Weights of a small sound classifier: moe top_k, 5800 steps.
Rows from block 2 of a small sound classifier, named by matrix and row number. Rows with one number belong to one neuron. Each number is 500 + 25 x the weight over its row's rms, rounded and kept within 0 to 999. All counts start at 0. Numbers have three digits each.
After each neuron's rows are labels from the 100 clips, of 14976, where the neuron reaches its highest value: "loudest" is the band of the loudest frequency at the time of the peak. Only what is clearly more common there than usual is listed. The data: synthetic speech, music and everyday sounds put through simulated rooms and audio effects.
# fc1: MLP up (model.blocks.2.mlp.fc1.weight, 1152x384), inputs 0-127
# fc2: MLP down (model.blocks.2.mlp.fc2.weight, 384x1152, transposed), outputs 0-127

fc1.483:502443512472524509563523469517478526479500510500481506481500515500512525500526500500494500500500500528500462500526541514489499533500492481513500500500466477472500556484502478507500442480508500500513519500494503588500524495499500500538500547492511475500500500522500500491495497536518529464466500501508500461531416500466463528500505500532466533509520530500533456520528548427532518496462
fc2.483:494486535513500508500526502500500483522500510500503518500538500432501532466443510494500478560495500474429500500500557500553493500472492500481535500491500500541500500474539500553587492483512504499500511462517509426551500500512485500498466483500555433500500500476488477450500502491500500502500500500557563533465475500548500561505475466553520503472504500465505500507489500519509500495500
loudest: 500 to 1000 Hz

fc1.502:462478502500500483500481500500500530500510502512488461518467520559481493500464500500501606500538500514491445500503500494476500500500502434526459470496509500500500500500499500507503500478536501500499485420500494576534486489497526483509521524500500499495444539500500500501500500464536475487500500479498500500500439500478500485504502501499517569458500513516508478492482500474526488535464
fc2.502:500484550519532500484552520477500525493503499498500500506500494500520459506528502491499500553454517475516473551457529488541495487482508490500552500520455489470505501530511452500529501470468479561457512457489468500504528460500491473500500485500558500480492500495500500501500511490493482485500499467467500502500525500501494500470500500555521496448488500480500500505500484523561455494500
loudest: 500 to 1000 Hz

fc1.420:525551459499453512522500500500487500467500500478489457477500487487500481496475496521500508505516500520500514472464500521500479500548491500500479502475515459525500485501491527500477447456500500533558449485471493565527500524508500545488508513535470500500529497500536500534500517500525500500532528529481463505583468510450500500500487500510472524538500500480505500500483500476501500463450
fc2.420:549500500500500485498500475478481428477560535533491503482500526500500500465500502470457456500482500467459531516481491500500536500500500562484530467500500538533500500500461499541500531500532469503479527515445500455479453500500489474526487470482559502505495545495466472460518523462501466500514527500494497500443527467500476500507500500500500500500451521482476542501500472527501502536538
loudest: 500 to 1000 Hz

fc1.533:500498535500456500460510524500507468500512500500500445542462527479492500550500551518500500503500500524527459481505523500466515497500500490480449500501509450499503476500483505464473470520490497500565461486500532500531513500503500500500498552449440537505500455531501500533500500500500477511539500480511502500516500475507536461558526500546510537534521457500500492477524500500468502502503
fc2.533:500511539500500486500510478500500500576500507500500476486471468515500491481525468475500461500509484488526500488499528500500461500520500500495526483511527551456454500479510539527510529456500534501503543532515500500563505471500500463500500508516506463500500483500500525498500531501473527500489500500493500480488484362500500515472500471561500501489512518492486500528485496500511500493485
loudest: 1000 to 2000 Hz

fc1.127:509507507485502543500500500520449450463536510476473538500500496500488434529500500525500505500520500510509478500495505500500500564500500534502500489500468500500486500509468522500478458540500500500545459500500527498510518500485533500524472541500453500528434507500501500530508484514544481489500472515531500501517475500497443461537484490500500514527484511500477500474508500472439500500466
fc2.127:500429500506514537467542517500500500487447482500534500483497517458500497526489500491480495500489501478552484500534500500500502475487500500429500517485557500532500500572487500438500500482479536455480500500533473500505520500500509500544459504467506498499521479561500519508497500498476510544477464515485542500500532425517467500548536490513500500502542491500500500500500446498500500450500
loudest: 2000 to 4000 Hz; 1000 to 2000 Hz

fc1.113:470503500490500504500460500539500500493511474500500496522478475539451481547500500500500492523500500522531460510490525516500460461519508481505501517500500500481500546500461500500478477513515500500500491500520500518486500551451505505473514566500482500444500500500500513509451472496500518500542480500478532500524479483477500526475497534500479529500500500477500511512539539500484529447462
fc2.113:480500527484502490500474469500500500466472500500474450499482516538500517498514500453500475500466539505511500523500500450499500500527519460493477459567500500500519503505500554482460467500476522576500479493515431500419500492504500523532510500500504494449479500537519500523472500528462500500523504500474500494494514566535490519464500500483500490511500526500536519500487500540500500500481
loudest: 500 to 1000 Hz

fc1.747:500500500500478495500479482500505540480500500484541465509490500491507481480480500499500500500551458538500512500508500498544460479500543474500463474500496532522436500500523510500500500446485500500528488476527450555496480500496512512461500519494413499500500502500500463546506516539500547500513500505470508547527500500500500500506526500485495500522526500499472468500522518500500500483500
fc2.747:500493478500544516500510500540469494484491477523500500439494500500500500469500500500490521434509465500533531500526479500500500500452500500435542517500533507481507527527500500500453500519559505500500499500511465500480522516500500500524517500500560555500485527536486500499521551469500500500465453506466500488529494535539500480534500522486538535500519500500486514481520500468518500473527
loudest: 4000 to 8000 Hz

fc1.348:500538500515472500480500486514489496514473535500525505552500523529500538519478534548500531517527468500512461523519520521523502500491502500506500500500500500549500491477493495509523465507466501468521478464524479500528522483527513500500489553415500476500459492528507457500500513528500509524548500500500500500500519500469423448500563485526540525500547475458462500485500485507518500498520
fc2.348:486500513500457537500522459482487487597522488478468542479500482494510473500516500539514505515496500481503500500478486485505500482515500532533520487532500484532439540488482500516515537520500459484474501500491513509559488485508500500500500527525530480489510517467522500475500508509446529514479516457487500476489511388512500499463478475533479500484523500500500468502517525483493463487475
loudest: 4000 to 8000 Hz

fc1.99:500500455500434500480500500515471514480500500500539458500500500497442472495486529546494525503569500500520414500482492500500520506546492500507500515495479440500483508478500500500519447557470474543500478443476462525529548526507538504439500546521500482526511500465492499509500497496500484532551489500482472500499496510455511500487500515550473558471500500450500547534553548500533526500520
fc2.99:456529482486443563512500502512460473503510495521455504500540509507500478477561500536478520500500500498505456447459538491495512489500488514470512529524451495454534517491480500500486503507526482546521461515469516500500490500500511493500500489500506519543500519478529500521484500510500500490534444500500513529473502500520500513485500523512530541500453475468500550519506514510476522517500
loudest: 4000 to 8000 Hz

fc1.565:503500464484500500464500500500458492465500494500537463500444500500490511515500500502500500543522500498537500521500500527500500504500456520462489505500500500515500500502500552500455500500450487500537492527515500500498522508508530500516523522513449480465447521505510540547506540525500500500487500511500500482556462497484473500500530500477512545500518473476473525469500482462500503500487
fc2.565:476538500500541492462500447464524524500500536519551546483500530500452495481500520508500448479500464475500503500498488481495510475552466497500500500531535474500513500518528476518521500534463502480512502500505500516529493480500508526485517470512500500500549486490487500500483535527500519510493500500500486522545526479464432523510495513500531502500516500508435500475481500500500530526500
loudest: 500 to 1000 Hz

fc1.138:513500500500463500511550493542486505500500471513523500560538500497450465500496500566500540500602500516500462524500508500455454500522509512498504526476483500500471531525484525497465500500500500500462501483500483500500538488500526483500465568500500479500472525462475500500492500500510517514498500516516466492483437473461469513500493500536500525500500500500459496500584538497500500502481
fc2.138:500547500500452500500500535502519500500500446500520473542500435498436453534439544500500500500513543500530500483500490520500497504539544500500530534522465480500494536499500487500481515500533500500500515500558513500532472466547482500500508486500488509500500475500462500500512570553500500498447492500519485500507500505462526544540479500526528513500500500527500500500500532536500500500457
loudest: 500 to 1000 Hz

fc1.265:527499557500500500500500459500501511500543556500504476500491530513513500562460514487500583541500523523542480506511520510488531487500489500482500500500490518500500500500440500543513500488500474531537478469500518532527500500506492500492500560500490475445473500509503499519500440492500500500523500511515511554500482500519489507500538499531480536500500483537500518500511500490478474500487
fc2.265:500491500488500502517484500535501467538534500522491480528500541500537500477491500502471476491500494501500491500520500500475475500511497512480500467508500500500507505500488461483508543473448535524457500519478487490532500488500500500466497488500500500469500483472497484460527506510476506512500553500499500516454478500490500519517527500539475518500500502514500500519513498512475506509521
loudest: 500 to 1000 Hz

fc1.154:517500536500537487500515484500472495500500500526490500500437500500500466486534500522521500500522490546524470497481500502500424541500500500467455470508499520448476500500499498513452420482444536498500500462500479500473484479458532532522500494495500500500387496510506485497456557500520500427507500514515500522509474500498500531493465504480500558528503513500510506500500523500545500504531
fc2.154:500461500500476499511499538510500485469465476500532474500508500520516516452508521471515500500495503500505500456448489500551506500542500500500525500538536500437496500487545496480500461500461513486452469500500467486456464500467525471500520500510566500500469500500500460520500500508502456500469500500516510500500516565500490500491500500481500444515547526462500519524521521521526500500520
loudest: 1000 to 2000 Hz

fc1.496:494493446500507547484592507514500467455538513478489502523500507492494521500479540544500520543508500512468457477515471491499484500548469525485513500479500500500491455481500550486498500528452500500509481500508533451488517500500494517549507554500500531489466534543554500500555482500545527544498500500500458504515445480510460500503500523537436478540472529531510495484500500444487495488479
fc2.496:500464478473500582500530497575472449489506521509476500446519519495487500531500488500490536500504500499500453544500500500461500444500490500470500476500500503559497500514500500500486529500500527491528500500500504528459506500486500451497501526461466517495500530500462489502468500464500494551500453505470500500500488517564500437476542513478500527525548503500485501500508432494476500500518
loudest: 1000 to 2000 Hz; 2000 to 4000 Hz

fc1.273:549527428548481521477485500489493488466494500485481500500485462500533481500500510500500500514536454517479571443465452500512496446500488511497510500500527513500500513500484557518481481472500500466453500476500547500495506529509511471500494477500500515455500498498507453468500529500606504500486524499471475482464500500505516500500503500483500536500483521504500463497558517500499516502500
fc2.273:551476491500510495536512472492525487500510572500476494496480519500508554500518503532500514529474500500500486477506474500518500520519472506500500448500500507500516500486490500526481500513486500516507453486500500500450560530472494500500500499448546512459500499500552491485462500465523497500486540492475492530448496491546475527500500520499468465531500500487535500500500500472475472500501
loudest: 500 to 1000 Hz

fc1.339:476472460482500496500503502519500524496500482510482448500495480544527498500500500500481567500528533503477500500454503511532523508501488473505490522467522441500480472492497506452512519500495492500536443469500478500520496514500527500535514579515442538492422509500534500509492463488500500515524496500497477500474414485500500468504496526503500567483533516500520500484504526461530493500490
fc2.339:526513500511478500490524537476493508536539480498464490515500500500500471497500480519441550526488526500500500500479535500475500491500465540507531492492455500500500491470468500500552564508503500500500500476500520500527490506511484481497504521498500500472539477490480485500552471500500485502537495471521479542455531500500500512473444500500495500500451531503496539500462500575551500527510
loudest: 1000 to 2000 Hz

fc1.526:511493500492474500474584492500446473463500500506500524500466500500494464557500577500445498500517500500490500500528481474471449550551500511497545500476484500500462452516482558502499467542496511500541500553534516464500533501492500528493475500500500510512500487525511513535521500500530522517500482525543480500562480465500467485506478511528500500500500500500477529461517492500500510500497
fc2.526:502447544492500469500500476500513463477500488500535500500513509500487493468500500500500493500500541500572447500500521485514490500533528507493500468546567500510502501551512520491523519508500517466500496577546500507482517492478506500504501497500486513478500500517489542486471512498460500507500527500489563514500547463486444484500500500500494500500500500532457440492531470515473523500529
loudest: 2000 to 4000 Hz

fc1.93:500500520557500500525514500455500507474524527474503530523500518470505454535497500528462532500548536492527482495488500473500510507510481500553475468502484500502426500448472500516500458501512467489500534500543500526500500523520545507470468500556470471501478479471516462473503484479500500493526500475500534500500496497490477500500500500500482534493479504483503500509486553500500558485474
fc2.93:516526476484500457500500471528500517521500493500487538500537437500500495500506488493539440506500461500475536500473503491508481500500483463500500535506500500505500514500535540500492534500485479496500500500528498542503450488500500469500481496520530494532540542500500500500548518527500466466469525535482500475530500486481500502451488500479500501468522500500459518500494523507535485500494
loudest: 500 to 1000 Hz; 2000 to 4000 Hz

fc1.111:478529500471463507484500500523501545500451518486548497531471477468479510500473520500504538491500486524551486479540508524524469491504509527505500500500482500485432494518500510500506465446487500459535500477496500500500518508505536519460504509510431484496502476483500478500463503500559486504539500499501500532500495471468477468499489482500511524500500500500510500454496533500500531456490
fc2.111:500500478493517500500515500500500440500500500525500500500480516511500522500500530514461461438513494472500532500492496476498477413489500500475547503538551500500500500497457510500500490502500527500457508515480485518500469525514486475535500473525500500500473533500455463514500578512475509500500442559500500499479464500563500559485526471500547500481481500500503508500511453514500500525520
loudest: 500 to 1000 Hz

fc1.158:500500500500500486500471464500448500491457495500493507523500500471500500500500518500536500465500464540512477494562500500495500500493481462500500500482500486490506551476500500474499500500500508515514500500530444525470500460500500506500514555455500477483500500495539500500440447488485498472500480479456540481562436527526500486425534532502500520500535500500500567500507500470513511455500
fc2.158:472500510481500481509465500500487505500500481493494500492515549508500496425500521531500538491500514443500461510487500541479502461500500500491488500541493560530481499494500508500496500504500500481510472484508512462466527484499462504500513500500479520526500479513504439492500499471465522502505515506481500500500534575526504504463519451499504500553446476554525489454472475547472549514471
loudest: 500 to 1000 Hz

fc1.7:500466511482485500469500520512454500473532495478497527500500503446500447529489557534500514518500523504500476500521477500499464547500484535500513500481492488540498500513500500522506467528484501500551464516486533502500500516489543515500464549547500526500446500500538537500508500490500482479513500500500479500531500470489483481543474510539479504500513501500498510453513491467478500444500
fc2.7:500465531500500500500559482545500471492500470485533500476500549500533500489500527501522547510500500500500474507496506500481500489524489530500475519520556534525500463500514514510551497500472517500514504539515515500517515500508500500533500500462494532511503478560507519491455500497457485525500480509542505542502555487546445492526500500500518487500533500533445500476500457500464500478556
loudest: 2000 to 4000 Hz; 1000 to 2000 Hz

fc1.643:500526500466514504451500500501500500491540531473538492588455536492471500517470527505500500509500500545464475443500477516521500483500546500476500519498500514521500523477476500500506458500500484457534500475467530525496500508500500500531484498500500482506491525500520533497465460546500492495495481522523530490473500467498475500519485557514500500500462524465533558512505468478478537526502
fc2.643:522525546500537500470500486467495474500500517514500500471501463481513476515519477454479494475512485522510512500500498526500484500507552521500478501470530500455474512504500500508514581487491508495500470500486489486519475470483490500500513499500500476521489486520440500522479543507528522511469486466501500523500541483573514509500474516520500500509504520474500456500514531516513475542545
loudest: 2000 to 4000 Hz

fc1.335:506457512516557500546529496525469535491500540495507500533500500500563515487485500500512520500514500498500482491525484523519500475500500500500500446500514511511500500483500500500498457473504514511532489517477500502475481500500520503523496485499482500495462500505500500487500568500468525503493569472500500481503469479500472513490588467483500527530500496500539500457483510476500500513500
fc2.335:524500490509467541500505522523501500506500456488491500483500508518436475500496498476518527500513548510522500476434479500481500522500501587502473541485482500439500553515446500500456500452523500481476430504510514500459500500500524481503453514475533486475510465500514491503464500479500532523500471548469500469435485517530500482500500505532500480502532500495480500556500489499532486501482
loudest: 500 to 1000 Hz

fc1.241:492500500500447500445469511536480500489500506500500472551504500483503500500465522530494581508545535542516457483500525524523513486485509500500500486478520500500526500500476501516484497481500524527560479457468498510523500507485500500466508491451464481485498500500561451510453476500570509506554483490522506530514500489508486473500504500524517508524527443472456533457520507516507565492521
fc2.241:500488553512472453495500486500498475551500484519510503500518460468500453496506500552528454512469486485500500524446541500480461500494524486500557517497511497505469519499511531500500512500500500549459500545500471478537500452512509443501473507551502526523458514505500460528520500565500494489475493504500479500496505500500530500500500468540500536500524537522506485457501500544499489488463
loudest: 1000 to 2000 Hz

fc1.257:462511500451487516494521477518477474519530500500519500518500502510482500513500523500534500517492470500500464500551484527507463500524500464467440523535500504494480460505516500518500500500477519465555474469485500541490517513508510500463500518405500500498500476502552500500500501484482493472500500474504491516513500455500500500512540513529536522530500484500489498487495473475534500489538
fc2.257:481500500511503511500472476474500495594469500500519500524500456493478500483481468500486490513501482500500500511469511502506500500491532543500501519522475543520477500500516500491482546471491490500472509500539537513562511500504495500460500500522500512500500500464510500500520503511430477495493493474525497497500529426500447530498479505494517500498500500504516461507493500499517481492500
loudest: 4000 to 8000 Hz

fc1.561:475500500508500500500464500500463500500500496500500500500439500473500492510492526499553518496488546527516500512549480500506446469500500500500455514500500450515534537488468545510505500492535517527529489557500476531470500514466527555472515597453500512519454484500500512500443510498500522500534505499509484489549444534507519500500499500500537500500539480510503500501525537500500456445453
fc2.561:465478535500504470497485488514459512517509500466504496474496527485504500500500481500467493511443493500500493470500500500479465500500500509477500500543500500525481456486531517535507466505505481500484515539528500460459509500500500500496504528502461515538500472500500486500494483470500506463487500479530502527522491573474487486473487512472500500500500532500486500500500500524502491461469
loudest: 2000 to 4000 Hz

fc1.328:463500467480500530468500491501500519499500540553542500500478480500483539537470500538509500500502505499500463492547500519511458500500498499464500500500500500500474469500525515500539500521445491504500482500510508543537500474504498533460500518438464490504493510500529513530500500503467500493536500483500502532541486498500471474488536529518518492500546500475493500500500500500500514506526
fc2.328:476527500522482516538500512482524503587470482521453521500500500498507519493516455539484496514490475481479473499500500500519494528530520526536500522513456522516500500500536500470528540527500503509500524494523500499578500504531500519476500515514500500500500521500540526513548500529469480500500500514502522508472521434531472500464515500478470500500500500500500500543500491531500500513542
loudest: 4000 to 8000 Hz

fc1.507:500533477500500495565500500463511537512470548500505501462500474500500510509537526559465499543508500485500501500500470557500498506518484470495468496477500500529500494500489493557492492464469494560456465500427463524500500500485521500500499500527500485500500500470551438522513506471543458511500571472484500489500493472500489500454520474500500475500520507500553447472498530500488523500486
fc2.507:500509556500527500500493500488529500557464470451528500558478500500469500484464483500488497565459501450493466476494516531539484500536500545490495506508500485481454498501498490500551524490505480500500500500509500488544500465497421500500500500500500518509482476459540527500523519520500500489500517500550500518500531448513478500508501486500460471517480500495563452498468557500507484472478
loudest: 250 to 500 Hz

fc1.315:500539500471455509522499485483515500481500500423500497542478461534442504549500474497500565598481500521487453463500535495516514523513500500500480500486461456459495493500513518522500469462500453500513486511511537501497494501473507540501540500495518459500456500500500537500500500500527500529481571500500489500485488504503490477500500530500482508504527500463545512538509517478458500500500
fc2.315:476500500500500500468500500479500435500504500500487485500566500472498500525500516485500500553478500487507450500511507434492500500463500509500500500500492470578464481500473430481500506500500542500484529500480507464500500500534480500546500519510541478483465542519500493512500500500446496514500500500504543509500511488535451513500502470500517526470500500471500500486482467500531508500500
loudest: 1000 to 2000 Hz

fc1.432:481527500480520470489494481548481500500449519500526458500481500493487533504493542576500470500531500492518476505507500535500500462500531441428443498508551500537483535525500500527484500477461500500500497469500445500517500478529500492486496500434452500497478500500500500500464510533500489550514533476500500513483505508485500471511579500499516510500557500501500503498500491486500536474521
fc2.432:514512500500443513483522500500461461550531476430500500487518480471462487519505507520500504522500543498530481512454506478458500500466500544500532532496471461500522499500447534528521539514539500529527500500544561491500510500484534485460487528518536474509500523463486456500496494515470515488539500498519500487489500444526438504500489500539504500473500486466444500500517500525500512489466
loudest: 4000 to 8000 Hz

fc1.591:529500528500475500526533470552482500500484520514504511501500514500485506544527587535429504543547447500500500522528500500494464520537508483451497477505507470500452478500471525467515479497523500509479527556500500488493549500512480500499459551500497500500414525549516528500529500511513478554517423508500500478479469457480470500500559500500469541500500485500500500500536476473490502513516
fc2.591:500455500512500516514500476500484500500476500540482469459442519459500517487530500500472486500521507477493531500514500500482500492457483504483500449477500500519500513514448500500522520500513500514512466517495517518510499533473538500512467467501483516500471471503490480513511519479528532500500495529500472500464464401514543489532511555486460500498478489527492500451500445498493500496502
loudest: 4000 to 8000 Hz

fc1.357:462450506500494531500500512500434464492504467500509457500514520510470501505501480500500583500504547532500500471500546500500457479505488483492486498489500455501508487517468500490476462500494512500500500466500500542473500525455549500505498500493468526481443496548565500541468489500500500469527471491523522510476436491500532500507500500513533544547546508509500515502500498500560527489500
fc2.357:494534525485450474451519513469500500529485484489460570500495500492503500473481508532543475525489474460461500480460507483504500485500524508500500500513471485500484533500503512584480500500500500500515555513524523500500500500496500418435500486556495481539538503500500500500536496510473536500489500500497500500500530500500462500478463479500506517500500515500502518500500536500461526515500
loudest: 1000 to 2000 Hz; 500 to 1000 Hz

fc1.447:445500497476476502521474457500489531500510501500524504509530500492473507491510500500514500516500484506511416497492512542500500529525513506493439493500500479500522500465483455500512450500485495529500500500470500521525518500500500500446500500510508439500491495500550531490482444500468475500532500500500508462500466500468500470427500500533500500500532500460500516507500533499459500511474
fc2.447:564470500510524500501500500500500486458450500519539500468513500485552539500494502490498495530482512500504513510513497506493487512500511500456500500500533529531480462537535527525499470455436541519489500491455491507502500539440517500492498500468536500437473526530500465478482514500487500500490536500500521530492522479500445520482541500500428500542500493512500455500529500459487490500515
loudest: 250 to 500 Hz

fc1.598:430518518527500513557493500513469545475479488500533500500492449500477500546506528489551500500500470500508500498547484528502445500545500500505467497477528500504527522479500520504496469515494507500506500500538500519479526507490513527434522541463440497500500497500529500549475500497500509500500500509479516507569500532500522485500500507480499465500500500500504471500537480464500468452476
fc2.598:510500500500542489500503480502505481466492500500506500500517522500512500419514499500479483500438500500500510533477504500533488470500530441501500477526547533530501500480500497452495515500516515493500500500500500500433489500513500500528533500488484536519492500516500517514500511492462535500483457510500500515500530598500520500523540479500538500550500519508510500496500462500458479488491
loudest: 2000 to 4000 Hz

fc1.140:464457500528500500527506539500429530487493495477508483523513453484500471537500489500552500489500531543519497491500500501500462486508500481504500538479483500500524515500463525500488490521500500500547500500500494507489528515466500495500466607510500507500463500507505500500456502482518510512509449500485500521542449500500500529500500524489509532464510530451517520500543500500523510500500
fc2.140:501500500511500500500500492500500500488521479455500525528488506528531513477482488480489476500448528500500500500501530500547481534504521488501531500500455509500479500480498500500479495466494466538514500531512488494472500471526475466503542458500497510518500500498482494471479500500462500464500557522500499516500519524500484544471500500491477462500451500500550478463446514500460463500462
loudest: 1000 to 2000 Hz

fc1.79:481517500524500471551479500487535493452500456473486551519500524521515495500539528482466506529500500500518530495450500525500464505524486481520509517505521480471489484489524500473446474500500486589477482494484465534500491483472512532500524516467500543524466500461491472468500462510466510479489500530505532500528500470500500500500541500476488469483502500500490500544500536500500512464500
fc2.79:515519537554532465517500470507491500515500506531584514488492539500500526484524477493519500522494479465500574500483513487470546500500500507519520512518538500478486486472542440506489539488485500477531500500513503500478460449500478484448500500521502545487486507491500500531550500530528480500500500537476500526519500500500507459499475475559475494500502473472505520494462512525483526500489
loudest: 250 to 500 Hz

fc1.716:490529462500500522500500466468460500500500542488513449508501478474478522500500544569500523537538500476483457468500504524523500500513497560488459505556522511496500462484494483505525474485480519500570500499517500500536542514539544515454493528482505504500500475489539479541484500492500490526549516474500500500500465500500500496504530500497518500509541453481463517485500513517454538458500
fc2.716:536500507516500491500515500450504494570467471500500500500478500452501500529500453526500476500503465487483487499454500519507487477528505517507543516535439500500461482500500519500500499476523507481475539450477530523576500460487500531514511511500572500500542500503520465503548522487504498526472550478500500496500507445500500561466504500518500500470497519500525500534500535524500489500516
loudest: 4000 to 8000 Hz

fc1.330:493468456520471525507517467472503534471419526493540512510500508500534536505542510517482500529500500470500500494500473489492480512500542533526500494528519522500500500482564500514483472454500500521485511507483469523489500508500478535494464455446454492500491508507495522466496508461500509500486547547506534482547487520500519456522528519541522483537500489515500467482542500478500500500476
fc2.330:499551507517478471500500523441500526500500491500531513509559500520456500528471510486528500542509500500508537506498524497501471556500496501542553485500523537500490516523525471490500500470532500497489539561518527500512530514487466484473454500530500474500519471448533456456495500500512500468500520500500500484489500571490466521526520496479492469477471509483451534515520523528488500528484
loudest: 4000 to 8000 Hz

fc1.521:473500500500446496500477500516466533465500463430500497500500500491436478500500533486547532529517500497486463500483456500500500500573471500499494481493467452486500521489510523527467462500519462487542425497529500501500482500506500517454500538500438465500511500500500525500403500500500506539525499500500465522500500526478500500529502500513500500508472500458549500484524500493500472500500
fc2.521:483455528500524514429469500534481500515486500500504488463559544502500541448560505507472472508462469494494500577540527500537500475500500500500511463556528500500500500500504512473519500500507519559500496500490461435462500500497477501535497462500500522524500518555500500517500448500424500448500459500500522500500493500551534500500500526500532501528513501531492501460470434545512552500555
loudest: 4000 to 8000 Hz

fc1.63:527506498500498527451484504530500519500547491500500463555500500481500500557473569541484560533505500502500451462517482530498500503500520500467468483500550476509500458500470500507527500501533474496556431500508500500544500500544488500499485581481430500498473500542500500555500479474553516500547490488512500535500461500500500500500525469565500500500492468468500534500493500493505506503500
fc2.63:500500500515500500476494477515486518538429516534480500500474479469500517500516500493507463500483507502483500486467500499500474500492540530500528487515495500509500496490519500505474500501488493508515500500519471500565469500500500500500469513500504500521513493500500504500500516491500509482486529528500533500487474384525500536500490458512462500486534515484500500482514515499500510467500
loudest: 500 to 1000 Hz; 1000 to 2000 Hz

fc1.351:494481473500500500500474500500500500528519544500460500501482472521535470569499479518419551500531526529500500500524573493492537525475449492537499527500500500548465506500519489473475496500528501500533521531500528500532500505503521514489461553500500500522477513500547526524451500473530500477547500484500533484493433495500540469500498500500491519500500514483500540500500567490469490515483
fc2.351:470479520489500500500500500500500453500512473467538473500547546500493459500473524506491545496480547488496509500500507472527517534496459522500456509490488490535487481498490476500484524523500500500500500492500539552500455502509491575521525500500479500486500497486500500480518500486500477542500533484485435525500486423500461564500483486491503479500500479478500486513481484525500552500539
loudest: 1000 to 2000 Hz

fc1.665:468500492464467500499500510449500511491500562500500537500461484515554500515500504500465500493543500543500463500505502494517500500504500500500460495514500524542442510444500500511501490500528523535522550524502464524500500520493532504486445500500468475501500500500500480509500450483529530454538518485514528503500449464499510487500500500500502500478519500468525535500500537500508506485538
fc2.665:500500480521484449500500534500498564532488496545522500481500500499528525480507495502500500480500521510486500500477500500500500526504500520501496516500500500500483500468539464500500537474516500495500496507500489526567500508461495523536492500488500545500493500532478500486518513462500500500507498523534433498531446401500556500509500439500500500500500500485486500490514500495510510502490
loudest: 1000 to 2000 Hz

fc1.527:478547456480500506501475448500500516508476541500505511500508500484500484500510500539488500483532470500524500500508511478513513506532535500487469489500500496540505500487488554548511465524500535524478481478503487508500526500528534500440513505466500474500504499500518500528500465500489505524529512467445500477457498472487451464455500484474500500527518500502530509494505518523472496466482
fc2.527:476503526491500498454506500500517500500512500500503500508500513521446500472528481500500473556469519500542445524441500508504492500499500510428549534500500467450500509547450487524500512508500505500488511456500500500506520483482500493507468489500544500513500478520441500500500523519500458489500500528500500500442522525500500504484495486500538500507479475478470493500493500561576571474486
loudest: 4000 to 8000 Hz

fc1.504:443518500460500500500525500482500500500497514495529455537472505495494543552449500517510561526514500487500457496540467534514480482495500500500469526500527490554500500519474470509486500500498488504560449464500500544521500490516500500500500524500500501500527514500480484517514469500506498500548500499500482533505500468500488472554515489532517500519500480474469534479518496489528486500507
fc2.504:481515522500494493540505473469489495568430518500488533482482507522464504500500467479523478500470500505495494472489486494527451500536508546504516500534492521500512500478533492474532529480490521478476495525500470524566505474489473477475456508500534493500513490505500481504528523521502506503500520494500531505512531399509495538500505503513500500509538526500511457523500515471500505505490
loudest: 1000 to 2000 Hz

fc1.614:437500505500467491546485529500476537500500473472467521566472500500457500523473502500492527570500537474508417479508500500513500500519499500487485469500500518494500517509500506500474483493503461500500492453469500530486500500512489479515499500500481480474485457491518500529471481500518512500477553486500500500497500509471499531500500500493490500521495500497530477500476527479500483496460
fc2.614:500435500488500528500575536500500500481511482525501481554523500532500500500481478531460500564506544486500406581557541500490458500516488543500493517521483504480500480564500469519471475495500506534500516500532476474500500451518507500500521500504500500472472497500497527489520504500437521480500505493495500498480471531477500500514500492500489500498528500500500500500478500500500485462500
loudest: 1000 to 2000 Hz

fc1.622:500503528500500463517465508510498486498545500473522477500500500500479515500463524543500582552531505516479454531520500500519469505506500504500468478453500513575487500473500500528500481503493520540505500443470505539541486510522456500500541542518500506453490495483513477500510448496500500524541500460500500500482475500519497500473543469538500502500500483508500482500492529502500483522489
fc2.622:500500550500522500486524500521500463500500465520500500530500465520487500500569507500477487505474487490515482498516500502500464484500516497457500500530465477498453474497518507485500530453504496490507497467514500496563532467488500500488496545485556532500535514500508541517500561518469517520479573481527466500462500449489460527533434477482526473501512556500555476500522471500531505471500
loudest: 500 to 1000 Hz